Rows from expert 6 of block 7, named by matrix and row number. Rows with one number belong to one neuron. Each number is 500 + 25 x the weight over its row's rms, rounded and kept within 0 to 999. All counts start at 0. Numbers have three digits each. After the name is the row's rms in percent of the matrix's.
# up: expert up (model.blocks.7.mlp.up, 16x32x160), inputs 0-159
# down: expert down (model.blocks.7.mlp.down, 16x160x32, transposed), outputs 0-159
up.5 105:531493489515470472514524529513526528487483488533478505471576473463503522445491468462463514521510499487481463458501489489470522477503508548512512467485524494485491466506483477469497516474532551536529514490505539484488480490489467505555487493533473492539544484475491480495482498492472482539447540480489475501494484503529515499501548460494480472528543478510509511535527481496499539567508503534517528489480512511487494482489493477531502534488504508487471505518465518476470474518463493
up.6 086:471444497546477500473488500510472502505536489506537474497529534461487488493528532496470444500506475521460488500488457485481460491450447535520526521504470490513561508493513457470499493524485517516522513523528511516539490505492504474545515452498534548465460508497500462521562457490511499490520529490473498512489497491523514484478548513484490521452462522496482486500480520531510503473476494526514508513493538514535494506448520486474519506501499506467481514540515502505469516535475492
up.7 086:483485475505493498491502478477496508524512519523519533499501490512467475522523548497513475445516499479474519477465514522529475544456521488509542493503490485481499485469504506527449498533487463475497522497507496460518500534506555483485456535466535472499448519525487524513489477473578485492496536478441493482480490501511464498494502505459467488486472530552470452473516485520498502480486487495484495465504521520538484499538491520487517521522464510527547517502528510547525533520471485
up.8 112:510479493452524523501486506490525513547474523496500511499470551425490489512509522528499530508516544503456496467495491520476550484527487503481459479527508509483522425492493474535542482514522531501483492475492549478484533473513476491510482519480500513447465469497492551495519535473486461497491526495534504493465523505514465570488492505519502501509465478500541524476529504465457474521516512518491516531468519519512530510509485498557485491517498517529484520501542489504495518487488483
up.9 103:503474521470526521528453507506467475538525559486482493528480546503501458515519503523498433516482442497481513520464511499488459496495500477462446507490474468525519531500517481481530476506491508502507540514506526516515496478497529465518494461521542531468497521469534483538518469484497525484517504511477513506482463513523512486452442531523500529478474525519459519493505505535504502478506492501520549500500494490544462506508526471449490499487524487475482502558527514497480529471482492
up.10 087:507509502506515466504494510491468504518522557485545526492510501510552528466529526493523515488495507475464516505511495495505482481424536499481509487497506516454508528537540494494504479489502493473482465479489508483513480496511477491483467487489492475495553539476542553459490499520512537486470496504481508514514564480493450533502504460485503472497493502528457531529514488488432490530503491531513500471534554477471488466523501498526494515495514467519506528482572488502464474534479498
up.11 108:456480502500514505495534496476476517478553476493489524512530494468500539529509473500504525520491542526499497476530493493442476508483502511504490517538525508504520459469480498536463507510503479458522541514533491503513513499506474504479490554553510534500469480453503480506456546498506484477482530494510512492469517503503513484551535499498494477457518434476552489523502493497469490531489493547484480468482528523542508510465482505519509522511458517488446502454458500484514463525495466
up.12 084:533541489495460501555489503513580464501496547519494522519485532519492465506507528501475496444469467514532471508470506499550491528513490546483482459462500495518499498463477458469520511536511501466530466459528523505485487522471472525512527484484512478504470524518488496534527466512530525508504534496526520487498496493511486509461519493503500509504486485545475499485480484497541453496495494468491483516498471487507519467501465452482488521466499516528508525557477504493516559510476467
up.13 104:474525504496442518493497492504483510491542476539525540515510491499500516472494488485512496518541484533455488457472495484476452458473520518502489498514487513483532453536497513495477472539504502511494517488503518527494462535487497499515519490481512533475491502522481489535545490497533518478521519455493535511519522497511531520510481438485498510491514502506519491546482528443486471516447488538479491513437519525500537486514533462530506494529495481475491494498539474480514423465460469
up.14 089:558562543466483478505495520531450456520497489529478484480527472493559503505525502498527512495498498470496481457503518526523502443486499526488534540538518502495515536518485518502530465521522512530498517469524533487493501511495458506525469514509489505495486518498513467461447489503489456507479513485484499489522496505512534474499504459472479465485562535494542507528514492510488475530504516475518497543482522488510514450478472511532500479491473508460526502475527477467471469458476532
up.15 110:487463474491523470472516529539510532509487507535497499469516491485518479489469497440491522502503499515487505488502491516481527490469506505503548483509533468520491525519509472490503521474490528550466491511515484497501511553523471487494472497533458435527493496534430485508457503465503474530448501486512490492498486504488471514447526518463470506523537479564508509519512474521511555530501486526487513449483471531497509498496487512483507542509542498512501518520456536536464518534477502
up.16 118:486503510507531500520532482496479472512509493535515489529566509514538537531547515495536473506519508439472477494529497502473461475490531461496460542500514512467530455510463513493479461524486552487529518502511526510490473470485447467480485517482481488499507467489499491502496527504491480465499535479524531477490522490500526524524511449510475482484513473509554523527478499470499506558496511531494475513467515511481534480475483504553496525490455511540490509488470524496531461537482483
up.17 113:496471473513497490501494483492472496527527476503472563530512487535462470536475507559515463474480519517472480537493504486527494512479511472532495528490509512541521537505560521488491498502492468529456497528475502489508502496502489490498549499491556485491466480528519460516496496473504507510480504542550544497469452509520482427524522555464479492488462489507477493461506536519478517489452470521517481487517479495499519528470515508503511499482432490465489508510494511507485464495489507
up.18 099:487483492495521490515497533521487510475537506490525495477532524516513501512517501523508518498478498486541531468475496489500488494454459475446495481489465502508497524479473451526490527544482486467470536499518494478512544519464488497500500516460451515503472514489495483460439494495493493469480524493498489501480484521499540493432506542465528483479537527539509522518498498517474532523504514532495514446539510514531506482462541456454498521501511537449468479495521525502470490545478544
up.19 115:485479488497491459483473500486501483487504491514501507478507506495538521499520537526485534501489500501494496483437492477475494489453450488531499479503483507494475533530456514486460520531501503454506541488513509519521478506495533506557469482461508492496468464508455510554554522501475504528517490449488517521504511503507514521463484446488518496491506528524484528543532490465511496490460502498482480489498522543509509497520470415524512510531535522504524506557510488480452495451480490
up.20 101:488478522536508539512525487506512497515487511522467524435478496483503502547515521484505493499489494487448483472481506518506534507507540469480483534429503506460465455470543527503519517482515526464474490485467510464525492527514545481444478488490499476471522512526469449489510487516504520509458521487506508484493516479573502475502551517469469507532475515502533493534467470492485519510507532506476514497491508459493510504504504497552476524462492516465499511541523493518483487491484451
up.21 107:443466504523495582500472487488496501528535493512507554525503516524449495483504502506527475492488474522483488521497498503525478516483503501455454452471513527505501481500498490476515470538483527506498495518526502517504497539509448444503547451501505518512450549479502447520563480493515487464524545492506486512520544498541503467498507467495489502501448490517498476531508500483492479511476472491481453497481514545507505474528493493481493515477485481466506513531516496477484509492486451
up.22 095:489499486462508493539501500520521481510516475470479462499524486478504496543483508514474432523512496515512499506514525529505501537523529519511499504515470460525533488544520499488505538510498528480541494494501515469503502480495486527534468488516538519480498524518519485502471487475511455510498513546474486487503459490529519454501499486499486496459498461475463481497536523532485483453482509486537520564509508469575464508505444539479501469464464521469513530546472474517505503451482500
up.23 091:494530438462527441478512498507498483527485480528496503489503503538526498473493489506490498480497540483526477466550502469484488476521520539495521493493486442487541492529477530496494512471484538528523501462481504518521524467476536522518495533473527467510494521507501479514479510510541457519501536499465480475530464492516453481496529495529452482502560480449535504535453497501481505541504499501512495537509526494484523530478487538541517548500500473528507524486459490512476526489477496
up.24 130:469480442486507503459496520513466510513508518512528512462486469510509519499487507480526525473511555504477510495499500474485504498440520487477520465495539494519452528483497530516488507535490504514466528506499488474496516568510492459463503537487496446476468498484502509503508516474534486509488512460488505478510517500480507512492519554467516499532537499578535512492499506501485556523506495518453473456554510506480495524528489493516495514557527493499519506463515533519458473528480463
up.25 087:500521541475539523536479480502466499509465550523488498476512488502500483520522508479482453518509467478478500501533516490531510463498492497468507502493505530516497527495537484514526500502524498529515495484540507500492455492501417444554498463457478512476497536480529529518499505510472517509520491481513501493458498509525516495479467477482555522521495503469462486520478514471546495498455464519502514497452508514501510491521526467465547480445543489497469488514520442507470503477480522
up.26 084:459508519491482545525511506518492554496490501496442469499481521515497511550494543540478452507479465546507502514506509504472503488527531469489513524497488502503520461499526492466509517487500514490501513496506503495496509486519463472505519489540510525529518469492536521542494544467531499507503525477483477516475488516515457485446466541491517498466463492540479455496480516484498495484487520506515489544506455506527496473501433475461474519496447520472504516577463477517473527501488511
up.27 101:472524482512522528501471500487520505553509512458549487532553546539486481488521505562459491482469492540495519467511516494524506519465478514445471502495485527495482457474427497469491501550508484513524487511526505484510532487534487499517488491470467519523505483470520478522511498492545510470478512527482530493482446516538480490470478504506525457475473493508458454494508521524502475501523492495509484490519482522538547457503483486451496536525493498502506467524509493486497525481476509
up.28 090:484488486534487512512489533513478483495478514523506473479539478543464453502503465522491540512495503478508476485483485474529514467480504514477497462511523521503479507505509456478494477515444506511489506504540488497513487553480542490563502481503485530513553503541468455526508491499530495528494504429486532477478487501522528473463533502458479455486523497537478495547484493502526514541500485525497535487501515496513495460458504465486519564511537513482535491512530530500500476459490508
up.29 091:493499503509468478498494493472457460526514487468484542511488547520520501512511523520524499502467469474477497492470500478518483531437503466506461489474504471490470522485450519499538482554457492500501478507514533503508507509507524462501510515492455522483456529456544511508516507526514504445477521484472524518483527492503504454473487492520522467479457580500529476497511503499468500495517521551480447495476513542569474472488490490467488495494507528492498518524507520519509530510500494
up.30 123:516508483467482494497489492520471489527479493454437496508493511513540529480480526543499520549487512476493494514508492505495542490443523480520488544516512499462449515554515545485492523512496502497466487460498524501483475478514493473502493511491526483483530507522505469503528547490510470529465503515540476506448431499549449498512537537523473456513480484490499475521534507512470529516480506520477462500525479529478493482524506494543495539451486494465521526507485514472479499489481522
up.31 093:513516462483503441485493489480502450481461463506487486468535487537521517521453495498465536521457490496532505506450521473516536527510518529512517483493545504542463490497492506443522516483512487498508485540507512473511538502486519510525518483556516490534530488548491511503492520497470508514479523486530537490480487513509503505467517475469519495511525454504511552505500495487530536500499507526469493525528478442491488507469445439538502501506530519454516519500505516475458483470496499
down.5 106:556501518474479485540473500525510484503522474455470473582508522513487500525518497491473534527482479514517522497464527514476489495455491498469453446481516459505498485508530463530523475516500490472540514494500492473477482549480503470516506477504503538508516528503502502503490475494522501471490492477503513506501546496490510485487501559518475538502499458546492476485562498494522537514519499469476502485477482553537485501536490547488453512501537499514491519559513491510504549515500486
down.6 088:478485539481475476488485496506485480524494526510533488493494541464485448513536496541521490484517505472460476492466511475558507483478526507520487511532516524521518497501468514491511484506480526504508479496533550480502494547493501489542489527493532507518506519496533447526512493479522511432481519504491494458456544499513494523464538487471524480472471529508495530505456487543476508529490500521454538506525514499551496488482578497495503455480503495477497471460529507460489519507501470
down.7 096:459534535497524537478507502501480487479499517531523454460539450463528544487460460477514506512508544484500488485526512485522504486505509500504534508495501499540476494485501468531524495478508501540434522505514464475500539518503498503514493504520483489524521520537445449483458506478520454535487463497495471487548510502505531516501480528535496487514472535521523566504529522475505508505513509505520519481511498461482492484514496454524502458474466508482526522526506522533455452504482496
down.8 123:539478495520510478511531508454509508461520492478508504528500548533485493516495501521519500483519497510503509517508495506499478497571541471458447491515512470514520531491548481501516482519498457506443462507498515522494446422559476499510513498472459499455485487490525514477488473487468516460497513504496512483476502505478518532521460474508506495504490455464499469498466508543492526431475503475527511504503492511488536520498517512540492476510545500506510496484491503479525532455510540
down.9 100:533486519470512461524511528483520468453430511479508514515502531519493502530506514508519487488518482472522513516498510479473437479541481458492485488488483455514533512499463476473560491521459498480476506479492516502497461469450522567499501496503530490482496509498511481490509503534493516514500497479524514501503431498480547473474471470538497494490532494474485507508518500553504520511552482501514497503495492556506536508513519499501475468485456518504509490516545456496519526491450536
down.10 095:460499495513546517492517519534500529466464476551514474462500486521483502482481501493539486535483519506519507458475492485458480525553478513511485494518483519486495510507467438477519505499469489473502511501482491548499473466524511551515498478519494494490478508505519463501532516507439503497529501521525501512444453500508510514509441435487546490496556525507524487523519483494504486476511512505490549480513496470456482477518518458496497527492451530499507485534490475478519483500502557
down.11 102:527509494522498480548532527506515471496548470466466520519484542532487544528517512506479554472522509524496490538505505465482467544515489503488494494500561507471500552489455461494513507529480471450482509497512521534535479500517544536488470461518490498494451486491492535487510515514449512506519528470490503486464534499507500493492518487506498464516450459522522490470455474504482515492483506513459501496506481491510518486503488507477488520504515519522433486486443526498541489496456498
down.12 091:501462486545542524499495505534493461499502464583497523511533495508492480524516503490497523511452487476539461499519514449504487507395501520508534462491519512468495495510499476498466479502489478497525494517493499478518497533459530519519553510496460488514499480548494501457489537500516496504467546495479551518502482499510484485520515507510512496462502474528495484511523528492497439499528498469539474479473475514540495487500483505499494517524482480534512530481507522499496477524459470
down.13 095:544513552472439475493515472487525518486482506456501577501512453490520556470511481468512533498522523505534517481489492488491472487484523482467552515506508501470477495490460465484512471486501533452525555496480531517473500496527495487481481489492516528508491495500548516519510513564505502477521459500487463495514507507481513474516496549500497482523476497537479482478497488502522491514543484507493544524488509502471498535462537536470491518489510529510464435489470505485486501494476519
down.14 091:531456468481477489515472497487500480486467518537456497521524519528456462521490482495512465500508471513477516497490500496520472498473483501487496470530510510488520503534488511539439433485494480465520465511523458511524475510508501520558493536532534475541521466479519485465527502479541525481463516457466511493527485501502474506512461493497528516460537531488539486500521516482499512486471512481543493497451512487526513477469526521504530486526484475546507457534502453499498510482537482
down.15 097:506498487478504511495453495472506466502504464465491512530512484493516521501465512493539529517508530497527539514473529499479496478493486495467498444443527483459485529472464509523487532489522514527492528481529498473506529491501517489467489472523455523529511483487493482460445448546506490519470498471486526505530474491496536530518508499541506530499492511498502491517581463505505480519538491521469490508475443490485482516500469525486500457493514530522486526509480492564541537508462508
down.16 132:518517524499499530474565502504566472499474493497495493476464526519550534530529508507516534459495498499524456480521505475521499491491499480506548522500509478472494477518457488465533459474496482517496491542511531487502465519510479537506518493486521540507510507500497492511521518488440513494480538503521518503506523490483518493448478496520522503479476459577532522456500492498493487446490484497460490514487515489505527476501511468511479533481447487514464523474554495459533503540486498
down.17 096:510457497494492468524569540530504500494521539534486524488483472499477480518474497510520531498473528525486510443473510470493490482546518497479511541464527487441568508463533519523489483503495483524477512544524523522481500501493507530481474491470552494499454492518497519482547460443485549527508525517495526500512515510492504499483469480495519454493502521519542474510523488512499472512481496517501486478502480507497489496490532514533529497546462517532503472470527480471500444504520508
down.18 099:469458470488491519496519493514498511499515528506530521538491511497456501482479486470494466513501495488499535531517490484529513496469455526481472549481514507462527487489528450529458505516500484525478475508473443508511493463514476479488507542538504499503533490493486529483512493468508535537492490535480512435557464505467497506517466489504518551485526496471541486490499530498516500446452494473493499531499501523484583494515512487497535507505492483532532485570504490491504532500514508
down.19 108:543504461497511476461476536525543479488542473492507467479480531518496445514474494489471470467481450498531477494471487514480511519490461493524512518512481454494520477488522536505474503524490489430519518499516466498484460500453547521540470496449497497496488486513496529533511523541512482498508526476468522542505483507540498503481496473478477490474547530499527502537520488543479497492462513473496528523536512478511460490526524483519497505537477509532497459495491488479502514487490558
down.20 099:499519476524509521508491510487506494483500494508509492477494495504507520518501496431485488482507498514524523496522484507488523520579502500495506540479465546455472461464502528501489530497517556509494532502471489461507462490494520498453479491514512499494520470459509489485481510544486536514502540485500475482499541476508524497524528431502517503565521525441511493510506528494489490499493517493475523512519461462414506509495512516529492470484522554512484527465473501552532505482486500
down.21 102:454454488495478522520505479469506511484490572485522537536440446495483516502512490450528479494494504493461551528490514503519505516523456473508539485515494518454493536501529516549460503505532545528477483490485463522498507499507500469464490496544504487522518491420474541497464490492513525503515467499474488495511511502502453466501516492464503481509512491501487492530486480472518520500467503491502487501525503517467521509541514528520512536523500483535507507493443496474505485482549517
down.22 087:473508486501492518508470513485528506523491559471463472514481550504538435520483506507486499505514497526494513528493501491476502510469485505494527475504498502499519467493555538492436515494527518495501488516498505465498510541501517506517499521492512487478521498487518481525477474459548516477466496478537477514461524508533474477463476466529488518483486461499495523545514454486506527517459475531508493485499456525552502539540519545509482485571526493489453488468514525533510525462521501
down.23 100:523456452497497505467497473513544521520456455575512506462509499502476480475487500488530461468487529474528494476519508518502497535462457503539520489542471481516533508500484552492502513469501519472522512480487508514478513477466507528509534500517513459499489496466487488491499493528489515492496501512504529490511494496526488486526509431496503546536552543442471505517511537493497427494541483484544518513507488500467510511507484493517513512527481508543529492526501490539504471518471491
down.24 108:474509479515506499482474486478499510478498485476533530478515516542508552534499480527495500495518553493495508492500507511479474497542502527487498470511499482492502538468470540517509557514522483545463501496496476515488557455450522545434479461485517488470478491477488499475510472499485484534550467507509508485506427519490516534490485531498457510512497540511516506508491495541515524534487491511518495498540481504460502495544487493434499501505463517484498463486445538486502475498491514
down.25 091:420500464499495530532489509518500468487448502517512513485489521487496487512485501539508485515536463539465531501466487508480522485533496472454489521530480468511512488531541462530486476438483521563467503478498494524495526502512471438512521550518489490488493493469500481501462476493518510508533482476522489456513510503522471494509505536513468516486520540484498488494472499488505494475509509496512494550494491529511545468509528511511499462472519511458535485544512481468451539473511521
down.26 079:499471485480484516478507511518490466530516540490562480500480500485524483509506500506494540545503504500489534478493516473479511493489487533488472537472489511493513454471475479531462496460502494461532507504507510471502470531499500503496512510493519512512525473510461513550472526505543493489434498462477488460518528517554442482486511474502471517505520487459527459550500467460463497472453526455495511498538509495475479499474482524527518493521519543516498525522520511521548494482505445
down.27 105:487518434506509524538494490462520484463452510555547478502533480493497472473497492501494468504485471447505521486494505500559491493480484497510460492524511501551471513493512528531524547487493512523490522505517442521506524507506511474522529499540450475512510425496499492514507522472500487513460490507488511456506526503501483472514552491511491484473492506481479480467548491523530512529510491514525470479503486497483531477521481509529506513514483513549552529525435487500525511511517516
down.28 106:435471498561529538506512523500483525515520480513510498514498504516433485485484486492484511561465515492524530494478501465488501469508483521472503498478487503515545527474492475504517472470509535522480511514488479537532559452462514486444518512514471532541544480498456511478535458469470490478521430530501515479482494501472511535500498478519512490497468470512479496496518549506477494487487494502517508514504495506470486525509477499456516484485499524530539491521511553492477506527504523
down.29 095:518524508475503495446519491493493532510487510506521504504499516470523467507502494536512532518506508525488475528499483492499504477493523508556496505504521509479473484473543516502474505544520513545508469446514478455477481453487486505490513538469557524474535494527492510497544526506503459539537551496459506544516492512500492486491525529481539485461493529451540491470459515505464513533513505457502493532479492525498503503506440495550510497529478470504465478488474517516506552524462481
down.30 114:454534503510517507512473476500495535469494502470453516470504469493477559455509511491527476518494549479524485558541497501532484487498489493516537531516465506525457552540534495510496494496483493532467546467477484517456528492528521488495489521529456474512462489528507480482462525476503477552548479533523473470470513502484494510545517520482472489518476525517486499475503539490528473525497488499494508469489508479498496493521471475468497513447509518490504488490495537549494509549487489
down.31 093:521513510496469496482508514510469501454508460512502512500503527514468513526481510510475493544459523519539482447485520485513516502521516472460522499474520541508530502448473516481550493498531480519520454520479512500503479480485504561512500531493523513487523533559498466518559509493487498489493517499523502471496475502505594561503473499473508536545514493474512527516503496513500480525507477461507516483507494460503489492459483488457535459498494514460512517476527497481484453472499495